config.yaml
model: "image classifier"
train_examples: 195000
crop_scale_min: 1
mlp_ratio: 4
patch_size: [4, 4]
layers: 14
residual_init: "none"
muon_scale: "match_rms_adamw"
orthogonalizer: "polar_express"
batch_size: 128
final_lr_fraction: 0.1
Rows from block 9 of a small image classifier, named by matrix and row number. Rows with one number within an expert belong to one neuron, the router's apart. Each number is 128 + 32 x the weight over its row's rms, rounded and kept within 0 to 255. All counts start at 0.
Before each expert's rows are labels from the 100 images, of 14976, where the router gives the expert most weight on average: "top examples" is what is common among them. Only what is clearly more common there than usual is listed. The data: rendered made-up planets.
# router: router (model.blocks.9.mlp.router.weight, 8x160, trained with AdamW), inputs 120-159
# up: expert up (model.blocks.9.mlp.up, 8x160x160), inputs 120-159
# down: expert down (model.blocks.9.mlp.down, 8x160x160, transposed), outputs 120-159

# expert 3
top examples: full; lava world
router.3 [166 127 171 131 164 100 120  79  90 103  58 170 161 106 118 116 117 113  63  46 153 121 136 128  91 144 153 121 176 112 100 109 112 115 170  98 109 136 105 159]
up.0 [120 163 140 169 135 197 170 124  91 101 149  75 141 157  89 123 175 118  57 130 138  77 162 131 140 157 132 181 119  88 160 203 104 120 114 160 133 123 108 170]
down.0 [122 121 114  97 114  89 114 184 144 172  66 159 118 112 100 114  35 135  80 111 143 134 123 122 138 158  68 165 180 152 139 151  89 122 163 146  86 146  55 129]
up.1 [140 196 104 145 127 109 185 115 150 133 150 122 163 116 133 119 100 162  49 143 168 126 153  91 105 169 155 142  68 162  72 114 196 147 166 128 138  87 135 175]
down.1 [129 122 111 134 111 143  37 136 141  90  69  94 128 174 173 172 120 119 154 164 139 118 178 172 180 110 147 167 195 109 156 164  48 147 131 137 129 187 106 150]
up.2 [ 47 122  93 180 128 167 190 121 100 143 174 124 133 132  82 131 131 147 177 118  47 103 104 161 108 170 117 117 132 102 125 167  77 175  88 157  71 139 145 105]
down.2 [146 142  84  92 115 155 203 148 134 107 136 142 126  96 133 138 190  94  65 101 176 131 140 164  69 157 106 139 105  79 167 112 115 156 123 135 125 185  72 131]
up.3 [112 111 149 155 154  89 118 127 136 118 132 146 142  86 147 168 181  94 112 176 109 148 105 161 186 102 155  49 161  61 134 100  99 156  87 144  95 169 148 108]
down.3 [139 137 131  95 158  95 104 107 175 128 141 154 100 111 100  64  94 190 113  86 133 155 158 159 110 165 157 137 118 125 127 226 129  77 180 125 170  52 148 152]
up.4 [138 118  70 109 135  87 151 160 124 134 131 164 123 184 119 125 118 137 180 170 133 106 171 127  93 121 146  98 133 133  97  87 110  83 141 118 120 101 150 156]
down.4 [120 109 130 150 123 102 128 128  94 156 136 127 138 111  73 101 136 171 102  79 124 107 127 114  63 158 110  81 156 151 178 150 140 136  99 127 117 107  84 137]
up.5 [206 107  98  70 153 138 104  86  96 138 134 177 123 153 128 158 156 154 130 131 106 150 218 108 116  80 163 132 131 128 137 137  96 127 141 177 165 146 119 121]
down.5 [133 184  69 108 162 126 104 174 106 199 118 143 144  93 166  96 166 172 123 150 108 107 126 119 132 180 160  95 101  95  74 135 134 132 154 165 111  75  93 160]
up.6 [100  78  82  96 124 155 119 196 176 142 129 131 125 114 174 133 142 166 128 100 117 110 142 163 146 213  87 120 159 137  70 200 149 153 119 111  73 197  85 119]
down.6 [138 180  50 110 135 118 198  96 117 106 109 107 138 133 104 151 148 106 113  96 121 182 175 127 171  91 149 108 132 117 129 121 107 126 147  86 128 168  88 128]
up.7 [112 168  68 136 175 151 141  89  79 120  47 139 136 164 184 101  99  97 154 110 127 142 164 117  99  71  85 149 146 149  75 156 149  97 163 100 129 130 136 145]
down.7 [ 76 150 139 141 141 144 160 113 140 128 215 153 122  85 110 126 107  86 129 203 106 138 101 175 117 174 151 145  86  71 145 146 115 147 111  94 144 136 117 134]

# expert 4
top examples: crescent; rings
router.4 [101 139 163 140  89 161 126 123 133 158 142 125 155 169 183  90 170 157 159 112 130 181 146 129 158  96 104 147 128 143 166 122  74 121 157 121 111 187 112  98]
up.0 [104 184 208 129 155 130 136 198 196 180 150  97 121 114 124 122 171 130 115 142  80 119 153 121 161 109 150 121 115 143  91 101 126 141 116 113 104  94 133 186]
down.0 [204 139 134 200 138 115  93 133 119  63 115 144 102 146 158 126 134 121 168 134 149 122  69 107 121 141 160 156 137 106 136 129 116 105  98 142 162 117 173 142]
up.1 [ 89 119 184 137 145 135 136 130 118 110 145  94  85 150  54 129  76 187 125 114 173 160 100 187 118 102 115 115 155 171 144  95 122  85 112 120 116  96  93 115]
down.1 [166 141 111  89 125 118 115 166 107 147 134 106 176 133 150 141 149  78 136 148 132  97 112 130 145 149  85 114 122 104 109  91 123  58 125 147 158 151 154 120]
up.2 [100 163 120 165 171 188 150  60 128 199 128 121  86 135 191  76 148 114 155  71 160 175 129 111 149  94 136 144  99 114  68 128 135  78  53  92 111 142 122 174]
down.2 [121  97 109  76 147 156 156 112 105 118 157 137 171 161 138 166  86 101 113 182 118 101 157 192 119 127 133 166 156 121 163  68 178 158 187 134 147 209 107 114]
up.3 [150 134 139 122 163 141 124 173 129  97 118  89 155 136 125 143 149  90 174 195 106 133  82 143 102 158 111 117 137 141  90  86  99 114 120  69 121 122 117 143]
down.3 [ 69 129 172 136 149 130 121  57 144 157 121 148 125 120 132  99 110 179 104  96 150  91 119 178 155 131 177 125 117 139 162  66 137 111  91 156 124 136 180 114]
up.4 [173 134 136 150 161 153 133 106 110 131 117 106  98 170 160 101 108 141 120 109 155  80 110  94 142 113 167 135 122 104  97 101 132 136 130 156 142 168 156 153]
down.4 [133 146 120  96 170  92 159 142 118 118 192  70 146  87  61 160  82 148 130 137 114 175 166 151 117 127  92 110 124 104 122 156 181 111 158 143 180 143 185 163]
up.5 [112 206  97 142 136 116 171 114 161  66 105  97 146 127 163 135  98 104 132 123 189 134 158 183 148 133 132  66  62 116 106 124 167 110 164  84 100 137 114 176]
down.5 [187 151  39  62 145 144 175 154 182 142 137  98 115 144 108 137 129 159 153 126  93 134  92 136 108 123 107 183 171 157  97 110  66 119  97 125  82 203 151 131]
up.6 [123 101 160 135 130  94 179 131  97 107 133 134  92 148 133 115 110  92 179 121 164 121 104 110  92 103 169  78 102 138  86 206 175 159 101 171 160 137 161 129]
down.6 [100 109  68  95 111 137  91 138 100 166 102 125 160  98 154 127 177 123 113 156 182 109 170 142 184  91 117 130 195 122 126 142 198  46 140 161 112 165 148 168]
up.7 [ 97 107 119 102 129 130 120 122  86 102 180 112 127 111  77 110 148 181 126 135 146 124 141 153 126 184 117 176 130 190 131 131 115 177  67 141 153 115 117 126]
down.7 [107 192 151 163 105 143  92 155 167 163  96 102 128 114  93  94 151 136  84  72 164 145  93 113 120 113  93 108 163 120 157 133 111 157 149 231 110 147  92  87]

# expert 6
top examples: full; cratered rock
router.6 [ 90 145 125 131 118 134 117 111 135 125  56 136  99 112 107 180 145 148 146 139 124 199  85 156  90 112 175  81 161 161 103  91 124 135 185 119 108 148 162  81]
up.0 [119 178  56  89 124 143 137 133 109  69 176 123 146 103 147 132 174 158 151  96 110 108 147 114 133  98 151 139  39 103 159 152 167 133 134 155 207 131  85  93]
down.0 [152 132 140 115 185 114 149 140 165 157 172 118 113  53  95 143 156 120 125  92 114 143  95  92 106 134 147 126  22 167 169 116 116 176 114 145  97 111 172  91]
up.1 [101 137  69  96 103 146  96 164 149 164 109  89 207 162 114 117  69 130 176 147  96 163   5 112 136  81 141 124 117 118 128 157  80  97 119 156 119 143 105 111]
down.1 [128 161 127 114 156 123 172 122  92 118 118  88 143 110 119 143 119 135  67 114 174 161  68 146 120 114 102 119 133 141 171 127 185 142 132  88 142 140 113 109]
up.2 [164 151 100 153  80  99 132 148 159 158 104 144  69 133 168  59 109 106 136 116 139 101 104 129 136 102 118 117 150  94  60 135 110 155 136 156 121 162  79 137]
down.2 [130 113 140 153 102 131 105 138 162 163 122 131 185 121  61  93 137 114 115 146  89 156 153  94 127 114 125 155 109 163 100 178 100 207 100 132 137 125 104  80]
up.3 [127 141 205 205  92 127  81 119 157 165 132 165  85 155 146 118 172  90 158 126 123 133 154 150 128 152 186  93 123  91 117  90  57 158 127  87 124  71 100 110]
down.3 [122 135  99 150  65 142  89 157 145  91 119 150 137 140 120 102 147 166 148 119 113 151 138  85 105 134 123 127 121 154 138 164 117 124 115 126 143 172 174  97]
up.4 [167  94 196 162 197 123 129 121  92 147 199 129 164  97 179  97  40 164 142  98 121 117 150 113  68 145  78 144 166 153 144 129 190 133 142 150 109  94 128 145]
down.4 [ 99 154  67  97  74 144  51 194 152 122  87 131 102 122  87 124 135 122  98 137 122 169  80 121 174 125 159 145  72  82 127 119 124  90 100 163 123 147 102 165]
up.5 [ 73 169 125 208 145 162 115 160 112  91  93 121 126  84  93 126  84 123 155  61  81 138 189 142 135 121  94 173 169 116 151 117 142 144 153 186 168 133 120  92]
down.5 [124  81 116 107 112 184 163 117 182 133 164 146 110 129 163 152 105 125  78  92 137 107 116 125 119  61 156 127 135 141  64 109  61  69 113  89 104 172 120 143]
up.6 [220 112 116 156 136  72 117 146 204 135  84 142  57 102 147 121 115 161 116 149 127 180 154  74 150 140 103  37 148 124 133 103 142 109 132  88 136 156 114 140]
down.6 [ 42 134 135  90  91 170 103 125  72 152 119  94 167 114 172 154 138 137 120 143  74 117 167 142  92 100 138 161 101 122 144 113 129 103 121 151 117 122  90 126]
up.7 [155 134 149 143  65 166 142  97 112 111 105 158 194 112 124 161 162 109 141 165 117 118 148 159  85 154 155 119 163 164 138 121  99 121 153 171  70 172 120 157]
down.7 [121 103 156 113 124 142  99 153  93 139 130  60 120 189 134 117 157 142 108 128  99 185 178  79 152  98 104 166 129  61 113  92 133 140 101 108 135 161  78 112]

# expert 7
top examples: gibbous
router.7 [110 100 147 142 158 136 116 187 146 176 136 128  91 173 167 175   3 103 142 174 145  92 116 126  99 125 105  98 164 140 124  91 157 172  84 110 157 114 149 114]
up.0 [146 133 171 127 110  98 125 133 119 155  88 157 160 163 121 170 166  72 156 180 154 158 194 124 130 143 175 143 124 114  84 168  83  97 117 109 118 151  86 117]
down.0 [ 75 107 182  95 125 131 121 109 168 117  96 138 185 147 106 100 105 154 104  57  67 115 133 148 115  86  86 162  89 127 107 126 105 123 129 170 154  81 119 129]
up.1 [106 166 109  66 162 122 148 158 154 138 183 130  41  61 148 120 138 188 112  72 165 118 179  96  55  72 103 129 131 132  92 139  76 103 161 135 160  75 154 141]
down.1 [ 75  89  84 183 130 127 161 160 111 166 125 164 192 150 130 136  91 175 149 144  76  93 204 129 109 183  70 115 149 102 188 111 135 122 136  90 113 172 158  88]
up.2 [ 87 130 191 146  98 127 145 125 146 106 186 113  82  91  87 139 115 186 204 143 127 145 135 111 134 125 192 119  91 116 139 133  77 105 133 161  99 126 161 106]
down.2 [135 157  58 135  91 132 121 127  86 115 151 114 153 110 134 160 128 111  46 161 138 131  82 150 155 153  66 181 120 132 107 122 172 119  84 108 146  94 129  92]
up.3 [118 133 144  86 165 166 111 112 102 154 106 124 161  70 135 111 108 129 170 142 127 131  68  70 124  99 154 140 124  92 171 143 110  81 159 188  87 106 149 137]
down.3 [195  86 155 130 111  85 129 192 139 139 171 123 136 156 170  97 117  92  60 160  78  81 152 148 108 140 135 135 134 104 115 144  80 141 122 132  85 184 139  72]
up.4 [168  73  93 128 174 151 132 138 102 138  92  43 158  47 108 113 165 130 121 103 109 121 106 205 218 102  99 125 111  83 157 125  88  65 154 162 181 163  45 109]
down.4 [123 160 157 121  95 128  85 162 118 141 136 168  83 126 122 149 116 140  82 157 124 109 181 115 120 120 168 120 154 155 104 118 173 189 104  75 165  77 143 142]
up.5 [ 86 122 123 133 105 163 131 148 123 148 139 174  62  96 149 172 118 148 135 155 161 188 110 157 143 134  86 138 127 139 158 121 105 145 174 144 113 120 138 100]
down.5 [216 132  35 164 189 114 122  96 171 135  75 119 168 151 100  78 156  81 139 186 150  77 123  80 123 117 150 126 108 124 117 143  90 124  85 160 154 119 102 184]
up.6 [ 92  95 104 157 125 122 136 133  99 177 157 131 101 135 104 127 109 173 177 213 121 111 128 187 153 117 129 111 126  98 201 148 123 139 182  93 114 136 140  87]
down.6 [182 137 100 119 112 158 204 102 118 191 116 129 124 142 108 127 146 112 130 121 103 145 130 131  94 104 124 118 111 130 133 105 141 145  86 173 153 165 141 129]
up.7 [138 173 144 148 181 124 128 138 131 136 136 110 128 149 132 130  73 113 182 124 127  96 138  68  90 139 123 183 154 123 133 106  98  86  79 116 107 114  90 149]
down.7 [162  75 172 118 103 111 154 109  93 201 148 159 133 129 102  72 132 118 130  57 125 144 222 203  95 139  85 111 145 117 168  71 127 114  96 114 137 146 100  94]